config.toml
arch = "vit"
model = "image classifier"
dataset = "views of escape-time and Newton fractals"
train_examples = 72500
image_size = 64
crop_scale_min = 1
horizontal_flip = true
cutout = 0.4
targets = ["palette"]
num_classes = 7
norm = "layernorm"
norm_position = "pre"
activation = "gelu"
mlp_ratio = 6
head_dim = 64
fused_qkv = false
bias = "all"
qk_norm = false
parallel_block = false
inner_norm = false
patch_size = [8, 8]
conv_stem = false
layers = 6
width = 384
positions = "learned"
pooling = "class_token"
mixing = "mixup"
label_smoothing = 0.1
loss = "cross_entropy"
init = "small_normal"
residual_init = "none"
optimizer = "soap"
beta2 = 0.99
lr = 0.0023
beta1 = 0.95
shampoo_beta = 0.95
eps = 1e-08
precondition_frequency = 32
max_precond_dim = 1024
one_sided = false
adamw_lr_other_params = 0.0016
steps = 22200
batch_size = 128
epochs = 39.2
lr_schedule = "wsd"
decay_fraction = 0.2
final_lr_fraction = 0
warmup_steps = 2220
weight_decay = 0.03
adamw_weight_decay_other_params = 0
Rows from block 2 of a small image classifier, named by matrix and row number. Rows with one number belong to one neuron. Each number is 500 + 40 x the weight over its row's rms, rounded and kept within 0 to 999. All counts start at 0. Numbers have three digits each.
After each neuron's rows are labels from the 100 images, of 14976, where the neuron reaches its highest value: "colour at peak" is the nearest of a few named colours to the mean colour under the peak. Only what is clearly more common there than usual is listed. The data: views of escape-time and Newton fractals. In brackets: how many of the 100.
# fc1: MLP up (model.blocks.2.mlp.fc1.weight, 2304x384), inputs 192-287
# fc2: MLP down (model.blocks.2.mlp.fc2.weight, 384x2304, transposed), outputs 192-287

fc1.476:469569483489435479471524555446506509433583546405419426384496534480500507515543473526503529532588492536492517503478584548491443476514498544542490454534545489559521447463487489561446458571614552496451503526467522506441521494453519495495499550577506522481465447448476507528481467446507572567
fc2.476:488368583549466589472516529498544499469475526466524531561493546552495559563522538465494596485516505602515573490501512450451514503519503472536522485488537523545545486486442478550516400506502428461479531515535517461516459385557513490518491488428555445523541486427538478527564452547536591518
colour at peak: black (95)

fc1.501:496489470489475454526507485523454471535540469554542523488555447444536504457552518475537481565565497485492470475459516520526444433507552531470484454434527563453516467445486529445445521441555456504519448483550407361453551533492463496547591446501442519469563527483491544513519488530471417509
fc2.501:507525546490527535507457437465524562542442435447530514525489587523482487424497540507534490440526470560500486480493483439466539534507511536507505457517484574512475516555495472471497482519491483488524533552469521524486510562469564528471509503495480450468489531544432463476540493541419510542
colour at peak: brown (53); grey (47)

fc1.189:454431511528507431503478560485446517525539536530505525439527535485518522489474443508548490543500522486465456464464563512519460445509505512479549503492460561527556504453490493490478509528480487462467454461512526463473570508421523548492433473526527467468458483487481514473534475480534567524
fc2.189:501481507524502497490461560495534505481516527468486561440455493505446544576565507469521534492540483563541531490513479495486446488524476439535488466456537528489485479534395494467463479493513450523455462429479553513499501410578528495493471461553480420508458458456492429515509522608539540561
colour at peak: purple (26)

fc1.339:590500482408494485486521469540484536381491535556476470513533482512518463405498459532441479422547544554480509551520492565485513450473521502469499490484560491491551519494482493532465509550509469502465502520560482519505525437469433492407505498541560578473547493444440532504465517527464549468
fc2.339:504489533555598514518396446553569486488524486523585522423474473557495565530511486481534543499459502524549540565541438489518497472464502521521512438466511470477521486456473550495487505530488462538454492495510435503530432484565504491507513496531526510493536465427525498492537509557445520471
colour at peak: grey (100)

fc1.412:429504498463527550547414462451454476451533527483559474543479518484495491490487579470452523510530440505513506480493492447491464535506437462540497527485528546504515529540469421487411535533554486531457546520517478501419495472429545441549537506506532557572508493563466456485471521447572477559
fc2.412:515535526528488494517474464500433535582511442505517543412516553513516489452493430509545505454571521476505457502539513494485505489476541511522504602453549549479471526510552561457525431514476499471470486528506594550471523538510493553479492433506524532546463490464484483556484479495501525537
colour at peak: white (93)

fc1.216:554462416492476488492519440491508541521535484557464543479523452497439523449585554512470502490450522499482505435501489391500504504534521489561472542480404502548442511575549474529507444527527471473529515495457561499403501473479504539463419522517531492524512454462528570478480466489496514469
fc2.216:542487457444532461522557553500505442564475438525516423530484523485523424540521482495482569534582533481474462567526517512488445490476534541491502517497564516488548487485559517444462512498531496562474480469464462544600476513499527483492530554531541459535499468496535495525481552472488515433
colour at peak: cyan (72)

fc1.498:407553515509514499461459433536456530460538530485516457467500529457443511470487482495519471564481527460444523496575541431503470525507411515552497563469501549582519530454498573432508580598447444476510515501472464478545493497510474450465464529475512508556462447534490522539469467472536565484
fc2.498:528550500463468480509550477428504518487474549425537497484424458543488541502531485514512439577533553532480463476607511464425510475524501456616503525488495577509519427436520533558528544457527489432499523518504425477528469487464548466488504486557436458494520504481438468514492470470461486548
colour at peak: purple (83)

fc1.467:538542453512525460521511446536454509545501496487522498475467502507506521474561510539546482525535491499512521455524497451520504472483459525526501499570523569449500513493429491517539501554493492500433466519443555482499463531508510454493500521498489538523446509521521485462475502479527453420
fc2.467:490504515491506470503546488509467521508475475544524428584507523501470530547489469468516526481530472504443537489529441526512450607497503471471485437530473549524499520507458464502454467475464505575479489504442451526519511545433450527517509412548543464523513527467502549545519500472495495435
colour at peak: black (98)

fc1.623:493478516451458460534520595491483546498524481458510469463472550521512402582414566495482497543498553467498465485495514483410536411577505530457546468505576453508512420517475508469574586516455539504463482515500517510514556515484447579515519537545469510525523512566512481506530525573461454606
fc2.623:484494483431587527483459495453458491533560483488471477530482503485488431528394462508541511518516522524518529544523509516463484464478456544460535448493545518442515461512445443493496525451520541501486523532528468497540487451495484498562503561467496449451535481554508535553473471481474529428
colour at peak: white (85)

fc1.362:510471535544530507526536457537504492452490557478488487447507541471505432519516563479444525505525560488474543472488513475584533479505533515377477503472586505476509517536470532486517502388457459472608482460611502509496495497546489540504488451464480548454480477545466486495460447515491552472
fc2.362:588512548519488502486519471501472550441551503542522480410495480481543510501491535528465433488537434474523463558434506496474546511546559471490498516546518533521574525435511471453458484479471508455462478572500512467568502530467547521453462514484487521448581514459520506555491541535490581468
colour at peak: pink (54)

fc1.131:539542507534503472487532491476477535515472520415486531491568514588526513504455477481582548588486486523480554449558458475571533527539468519503482541517515436481528550507540492593492482499480509493490519490523455476498454470419512486458534521447503524488456468538444540512516435435469576521
fc2.131:460492522488523534469497503431501496456446516491446478452494475473507588506517477483558549544495498544477488474508510559526505496524525436460513453467536533495519484483427523497581527490585484430493517425456522559531524454540530558530446452458565536481498515523526470522501509541505555563
colour at peak: green (40)

fc1.599:496476478529469445460447479515448528431490536490537574523535526442508502508492534478447408468549562471475507480527514513524495496504560501501499481451587508519496521540488446517532472448494489505497497546510509501431468576397535499504474565502537585538488537543450542548425504524449514497
fc2.599:437516472530510465518516460457453443475506505536453420498553537525505487520483431567498465595453514521496510440554487466552487472485485485482577529430477534530536483499482566484523502514538504486542474528469514516477518561516521560431497555467461541481520568535500387537531530504469525445
colour at peak: white (100)

fc1.645:459532489541477517559514491380496440494517461449522494508531476524512487505457459432514509576495478509467476465502515556543513450478443529504481531503476423492493476503447600442478520487447364448434492393449454471523486516496540537530558418459459545532465583479523485503543459471553483492
fc2.645:439458458497554498534482497469518478441548472473476451500451532534528492429510461528475469477543555451493549518536424476532498533481504488482414504502550495501503520554569544461484518472554510426463545492494458506525510526475470461528518537595551473539472517479508451519618589433488464537
colour at peak: pink (53); grey (47)

fc1.406:468552479487466445527471517493508510439498454458535511562583438539471493428538576546523458514476504505512527449486498542479558541452483423495566501536522483470537513557499480509514462506581526431469501575559492436452401464491490462455492580499513494543494519499503518556534501494508521518
fc2.406:477556580536457506475537515528524532582454544509497539480592474552452475461470531575596508531559496467491509525501562503431544420505477436567488563567513502442521560483529492510524436490514526559469492497504485486514443580402442475469568417551452470553467537475457464476485530548422555565
colour at peak: pink (43); white (38)

fc1.347:486510591493542512550466540536558469455527507507455487506498545473461589410538475474446504451570514428448532394488483527544594457522483514536464444517467520466589549471432442486511478500521548482504455501539534487536526484512479532523414523532531481480499513502582572498486559412514537580
fc2.347:500540550461529493471505424473497524531501507553489502587510433520513604451536492540483487561544459504558422499459500439438508463458562463531381475463469509485458502486573480529500427458504526467491468441482487510506510471561499473489533483391493500464537469516526540503542588514471558535
colour at peak: black (70)

fc1.735:482455513480541559500484516482520421536454484462564499533512503474489455515504559437510484529474545458527508481478490505476505553542503440504550478482537429508575421470450572498454482459423479522480517515492445612491510575450460471481471488530470435470472540464497538465542507546423494512
fc2.735:482503545500527518474479493456490553461500489562406511435462501483497463510433458467435506556580463457470506482480541520485495545570512476499509543487490531499538445510565454513461569518489453439494507509438515504484510483519481529556531526546537532473431397462482508558528558486574565513
colour at peak: red (72)

fc1.438:500484520489453503532560550514502428511478520487465505573514468512512493487533537492415505497501529433499461467508479459439478501512539431531547456530442510554469520502516501566489491451455470465531500552498517507544457495474539430532471471498515525581511532439577533420528492468587538514
fc2.438:557507445490474397497490481477408458512505521586532483479524476511470546558555578477471510460458456458516511467437437456485490542518500475533517495497447474519489445507555485571469537441549500531509535512526538470509477467471566543489566487531541520542445512501574456387593436512469533519
colour at peak: cyan (86)

fc1.193:506484562532498477510452559439520525535387508473547490414509471485548477498559484528490537446503434510468491500497434498473555516527494455477497460503515512531452493512557564429541508529509476530446649578484502490424586481502500464459444454550527481528488479528539504535555530504473474489
fc2.193:522504460478488541498458493458551435555566458478484567446387600519545496466460436520563522477568412539449469488403546499517541469470513505458522498550569463473613529463498481464503481506527455499485449472490470456521501519437468519492461556403516535452443489488461528473451496536445491498
colour at peak: brown (98)

fc1.130:491504424532476521489446526474465520519491476531510522512467509526536442432466471468524506488417502552519486441496477496495484505535499490526535540481472486484465485533512533511481495589454526579554545499532456567521484461529529468475422496431506491560553448407540531427500541505496457450
fc2.130:538446447513518486463523487504517490521556490568500534449451452513454511462568542451480557462473489463486454515520521486449460503533499442530459485481505599543511571514501559499485505473490506494500414467534456529486451440553465456481512454553569517537517491471554502482573573487513456541
colour at peak: green (46); grey (38)

fc1.548:591414527548593543471498545519550524484523500421506499525500538579478499547519541559458463441444492491452464526544435529452474499464563486541430519498515554484503377495547462503485490515495560430470392516465525491525445467472461522532541458427494434499508457555520566542482563495537504598
fc2.548:420531476540518497527397505510522538472522530494415594525541461528463465521535453473512528522499499534491564532513479485463526496462412530494511575474454474456554482562508493409521479532481466495517473499548560500514541480469535460598540487506492498604483474533473524506463503543506453477
colour at peak: black (100)

fc1.302:511546501515538463451510526459523489477385515522512492483521466446557500488560527570540520437486476463476507467491507527429572550477534503509507457498522501577472479502518498444493500550531457506456508541449484491464525478418432537398534455417457498498453504461502444531483521492476427506
fc2.302:487472556483479552500509518464599409619540504468482574465433494527473495529475403506508534440515466480528476481510512522466473467468532542401553550478517531512593505510515471473467485474551492529433490440508513504457483463426515555490493523522466535495478488511413561551427515529434558489
colour at peak: black (95)

fc1.397:510557509497431519534449477519511405508466509551517483443452480579503496520465487506514511511465383475518454531526494532520563558395490563550516469451561485496518522484452479500486487477518527429537503447500486515522399516476509483493464613497495475418548511452499510592499526477549437499
fc2.397:484467545507521461458549482546450515493531465534441552591539498519475528565533526477570450395499567479486555567489504433490479474537486494515469519508537519479530436500488507453538567572483438540436544558509528437495485522485510411505470488544428485514507502472515526560421481486523552516
colour at peak: black (96)

fc1.377:533467481526399455506462482495468475528574491561538486431533450512529524490540574460546522569440512473529452525493497463491456490549546473471487565520545569436454512554560502460499446562470496488464579505465542465477528518465517527535499503527558490499510473513479526464494489520465506478
fc2.377:473470394502510398460524481509517506489514502496526470504457462431495490477489459531492531511548483495517386527542467525492478472503522518480569521507531501451590540471520517465520517549445526507476498487477565631584526494509449496526469476556450428516526453431508481467470572487540517488
colour at peak: pink (43); white (27)

fc1.459:534446398495521464479437499498501504503524567481462569529564458527491555511513563520487575495558482564508491501538464483432518463544514555539518543438527488531494513485512499540512522513604529449557485544506548477488515513481458573623429461593488506613457476464506495470513490462481529498
fc2.459:502493445450551488522557467534447479514507494494492480503538513521480530474477508534442609543509484528517442465555445527496517522459515583537505502459493497451492480549575559503502433468480553566487526482477586538542423527496558458472479544493438510486485437475515475512545523473520481447
colour at peak: cyan (81)

fc1.731:490582507506551569539531465429481487530466479507507509497531480511522477511470544466532522509438516523568503457510456459551504501451471532458503585481540526491440531569435581484505483487470530481563471534482486435423420538489573480505476500523451506548534438494454465496525449498464495510
fc2.731:470502583473453497465417547435532541446459488506520574498508527501493513445459516493480475579489540530494570500457543559499489471514522457524471534492476513489452452495440553527492531527550473457462455491570511510468468485411489546485485451508521532553469482515535521486430404528548532502
colour at peak: grey (86)

fc1.676:476480466460564503465462535459477510484497472465449516541535476588486515526479465523464498506517488440508534488538376528511551531511461583528487460556558553523560563518487521510480540527541467472499515526526518509463435465514431511523474530453504528512468559544502565593500469568488567508
fc2.676:521546543498518545422480525505491541462482447506514529453497434516540496509442453495546558508495511531478504493495517562425487487458465441555467526517452473514518494531506518504460488620513531532520593541500541550481602506485512508457483503445537474558491515517494519453538490543468505521
colour at peak: brown (55)

fc1.416:460499487506506527514535492512446499441478506473442469461528515475501486533506535488420506491507515507545469515421454514567518489461514457484550473478503556532528570519448453419450448551520522479508495482532528486468437561466459484452428579524501503489474523508446538507530492497511508520
fc2.416:444501550530479506469487521495526533518523506500536500554470516399531562474458533525436454499491459514463483541562557581483485497471566469497441467449483499479484531554472509547590528537492511556450458499475494484431476472571495534472490463535500521440524532557466448486519501503596428516
colour at peak: pink (67); white (31)

fc1.551:468435455492560498474512471486471484489493474558468524532513384546502555457526466504488468542522457486497515543497428492456451432531546428516481479561424469495517435450478524493514494446566414465529513470511516484463456484494428482509500457536447524520525495530633489419477440503461466537
fc2.551:476469479509509551445525554524463540499548517463483549596526472479523420452523474486526510547577529486605519429507488504523510469464509521502459522542482475470479521506489452490528483444515450538484517539481566523608539512478545461581512538487513469502540475486501512480532495488609395436
colour at peak: blue (88)

fc1.74:440520532547527591506475488499502514494518584469522555444518469505518577529501443480523556544508435454492558485448492475546525434484466534540463535543513394426478492480485537556504468432496527485465497571453456511493481578459476491428506532461448594462555439485491492512548371449463493525
fc2.74:438452521488504504415454454435500484483540498506478463504501533493557488488482463496534535557431531493513475562413514535461484540478496514504527493517429540484518471481521515501456487547526462435518498608502588498490473459501476576501504468444492469410560478504584481554586490510547502543
colour at peak: brown (52)

fc1.221:528497424445490441481559516505410561455431562504475527518517470454490497526424483494480536510428447562506528458536457488540513491524515402530551471520559448474521552523466460484503493490465492400407523548502484462491496490412483554492527522477476501533517523601526458522526508487458442492
fc2.221:507475480447453476524438519497426364483472471539564457547511423542478545444528563482475477452503500463554495513480494395497531501492512532462482517505451464494444461512486410440435549500472555482525439510556563471455562541474453524439527492536499391468490504516492488472572508467511549463
colour at peak: brown (100)

fc1.690:526426514555574518496501499518528562478483501434538434438513462534488441529485505465512470535467512495466583491475505506532548533501494456443533502503461504505507489428445450482533422520469567496531446546580466490496519524525463543514454506530465458529496537498489506531511506423465511505
fc2.690:563487478518474468485501525442459518546440528534492600468515460546502437568466510486528509492532496574476524458481493480480494506544493470502484529464515460474497490494504539451491463454479443448512482452553544520534476451545510472549539538489465445525483545548536546505511523556459518504
colour at peak: black (98)

fc1.756:518495567531543459547547477523411517463594439425535514555491462449455490458483547479434574551457476515539543482472520461435432510493521470466535520490513558544451449490475430533452505490481531470538499537516516533593451490530470588509542499517544544463558475522501442560486475472483519528
fc2.756:497484508487467531456548511485498473496513548521493546501424558487541480564499492427517463544482486516485461576452482525501565468562431535479526450530575498500462472472448556502479523561536467535525505471578546457481584479563426472417464560584430513544522509442418458456520439511448558490
colour at peak: brown (73)

fc1.617:510447461467455488492476566509524487544471501536496544586533555452545554533457571526494538492501559531503435458515487495511555475494427555540493514512487576556480481528473488490536531501464458546439521496448453487520491522451516548552437518524468485555531583561565446482471490536491510522
fc2.617:463506472493494592520474455464468493568518505542517491454525533483466488534596526513391549477476485459504455398476546449487467506557467537528525528454463500554516548542469486532479508505382494536529389507430544449452552460491486518489460463495557492567531515451495488533502471500555465518
colour at peak: cyan (53); blue (43)

fc1.436:470510522560489496451505507606533539464454488561536532473491441442463474517503554529465506430525535482476473481459489502531477487486495411484491461479542431510536563443415487473488461477496466442556581477540443503540472447453551514539478442513500528523470512524480457476467449444520489434
fc2.436:493495507464560454527526514468489541491512430563459512457484512452479458508486592495520578555494516488458440456472526463431544596489465497492501518505498473521469525521482452490468436493430528430459562514539584466515502528478506486550510478478436467549480568505482539449479501447482520532
colour at peak: red (80)

fc1.261:515571515487518447587466531565490494519502523519465472555535488550446527547475520519486486457532518455499475501523548506480504529470444472557545469509525477490499481555523513537520515485402562486455509495513471444517362505452481488538477488478563461504513438583448453570480437553529542559
fc2.261:485539532499496482485480466523448532426439506492523493537518503548505523487425486586514491516504532429551489525468570440499500564517461520461520551493478460542433604576483537488528512472493562479522484554468500528481515530461540465440483350532538553536500475537459458552518564527431573529
colour at peak: brown (83)

fc1.301:512519515459527439481540482449467521454473422462498514579513480477506482569498554483459459451442472474542488501532418535537571620457438567546484487565514471517594535533447524524501536514510520510490489494472496455443419508485452513466468532482477555514515573492525509493505486546504501538
fc2.301:511532577557466508430505516473512490486509462479518554488476504521510487517473485470520473521530453501501523532392572561515438432447505506598457478532536539490569516581550497494478490562522521592477586500474499543490536472509446515457524462456571467527471470472427428500494517575475471494
colour at peak: black (84)

fc1.48:480546502498495493482512486514513578465506574474449410519527548449520464406508487546453498502396502526418500515556460495521487485459507433509479419433507483492517461482510479451524526502445442504602505559528449536500499487467508473471539567491538523475419501504459421577517499542567505573
fc2.48:603543534500508453462525527496406482447570474531504505478454498539501556546550513461431424462537440545449464573500557466472520509557546563512494516443490486534515425530428502543451467530533471467592546514536537532565489521364519486483441535431504576485580539422516560480537469493471552485
colour at peak: pink (79)

fc1.705:488547491494481490471419494531572467430519476554509486466533530437469505486500518472461483475565471483479541504483437522456497510557499511545456509557563511440467470485565505504461513573510503505537517491515486486509478492439544502502529542487484603508522422509423563536498505454483453543
fc2.705:491504501556532513546528550475530441455562529501437474526504476451477518553433471472453490531536530483544458456504483550459476513460490519496484561542489495422498520538493479463481450447523519509410491490592571479504526585541556499451597538478548444480489448463485482523561531503508473429
colour at peak: pink (76)

fc1.298:497478449479567472465527479458443585597489497442460484515456489528530498513491485459538492541495495483545495483498464457460515489507482461517546511495530521467459559594443582534520522503524455511543484460422522476536492493452546477524508442474465442462482494537491459545558467463465503512
fc2.298:482533529555493515501464486427526508523505458589516423449520463456521434533535483485508457531476580547446488504462512526467464539480440543481482461492526622542469491466481550458513503523546424451513505466490519579513573479547474549482496496516551495482543482506483493471495446476496490595
colour at peak: black (93)

fc1.73:513486498524419529542507479526499504467495564507474541545533474502527514468547579529485524539495522511457523483488478486478497508485469478541518424557483485530500538470571501542518463493440439431501507536529520536526401502471538490547471460553495476554509539362475493471460524517571527514
fc2.73:537463435525493439518487498468430444480508539549489542502513544505445556521463531474459494421518408446555497486476480449457465581505523466526523444495516500529460488508559509574465501430515514547475480463542555450505467519535565503496516521509517498479519565437553465425545511509506480494
colour at peak: cyan (49)

fc1.40:558485504466471470492475517511534526531508509520523500451541552540505505534490659515424456486566539562520526523484551485537503486501556526494496541485485478440551557586412467442591485571418493472449523453524487444494477465386432476492476509509541499501522500582489524482515534547506525539
fc2.40:475553428564516496467493424450513537541456491546517478479531531376503461541477501568464575495525483529424549525467572577491462480551466550618488501444466470512479508455475572452500519566535483526507469550520507450500562525490491503511491455474535575526509600580517461509503553467531530502
colour at peak: brown (84)

fc1.310:551539540453443392493399426495556499503532526445569557539545503532515493529484527462482479428523478503516451476517524499553476488559454432450426463520534541529438431504516508503498527550523491473448513555589464511444437513426511492530516460532477537476469612451508395489529565511554462502
fc2.310:545506511552507527425417489425542417512464462510447463485519434523493523474489430478516562534529509465454531449514504490489480457502500637442503573507516429511437509585556483481512531452506472520459519524505531465492478502486539535521478477446527471430411533522428437564494475446485472519
colour at peak: pink (49)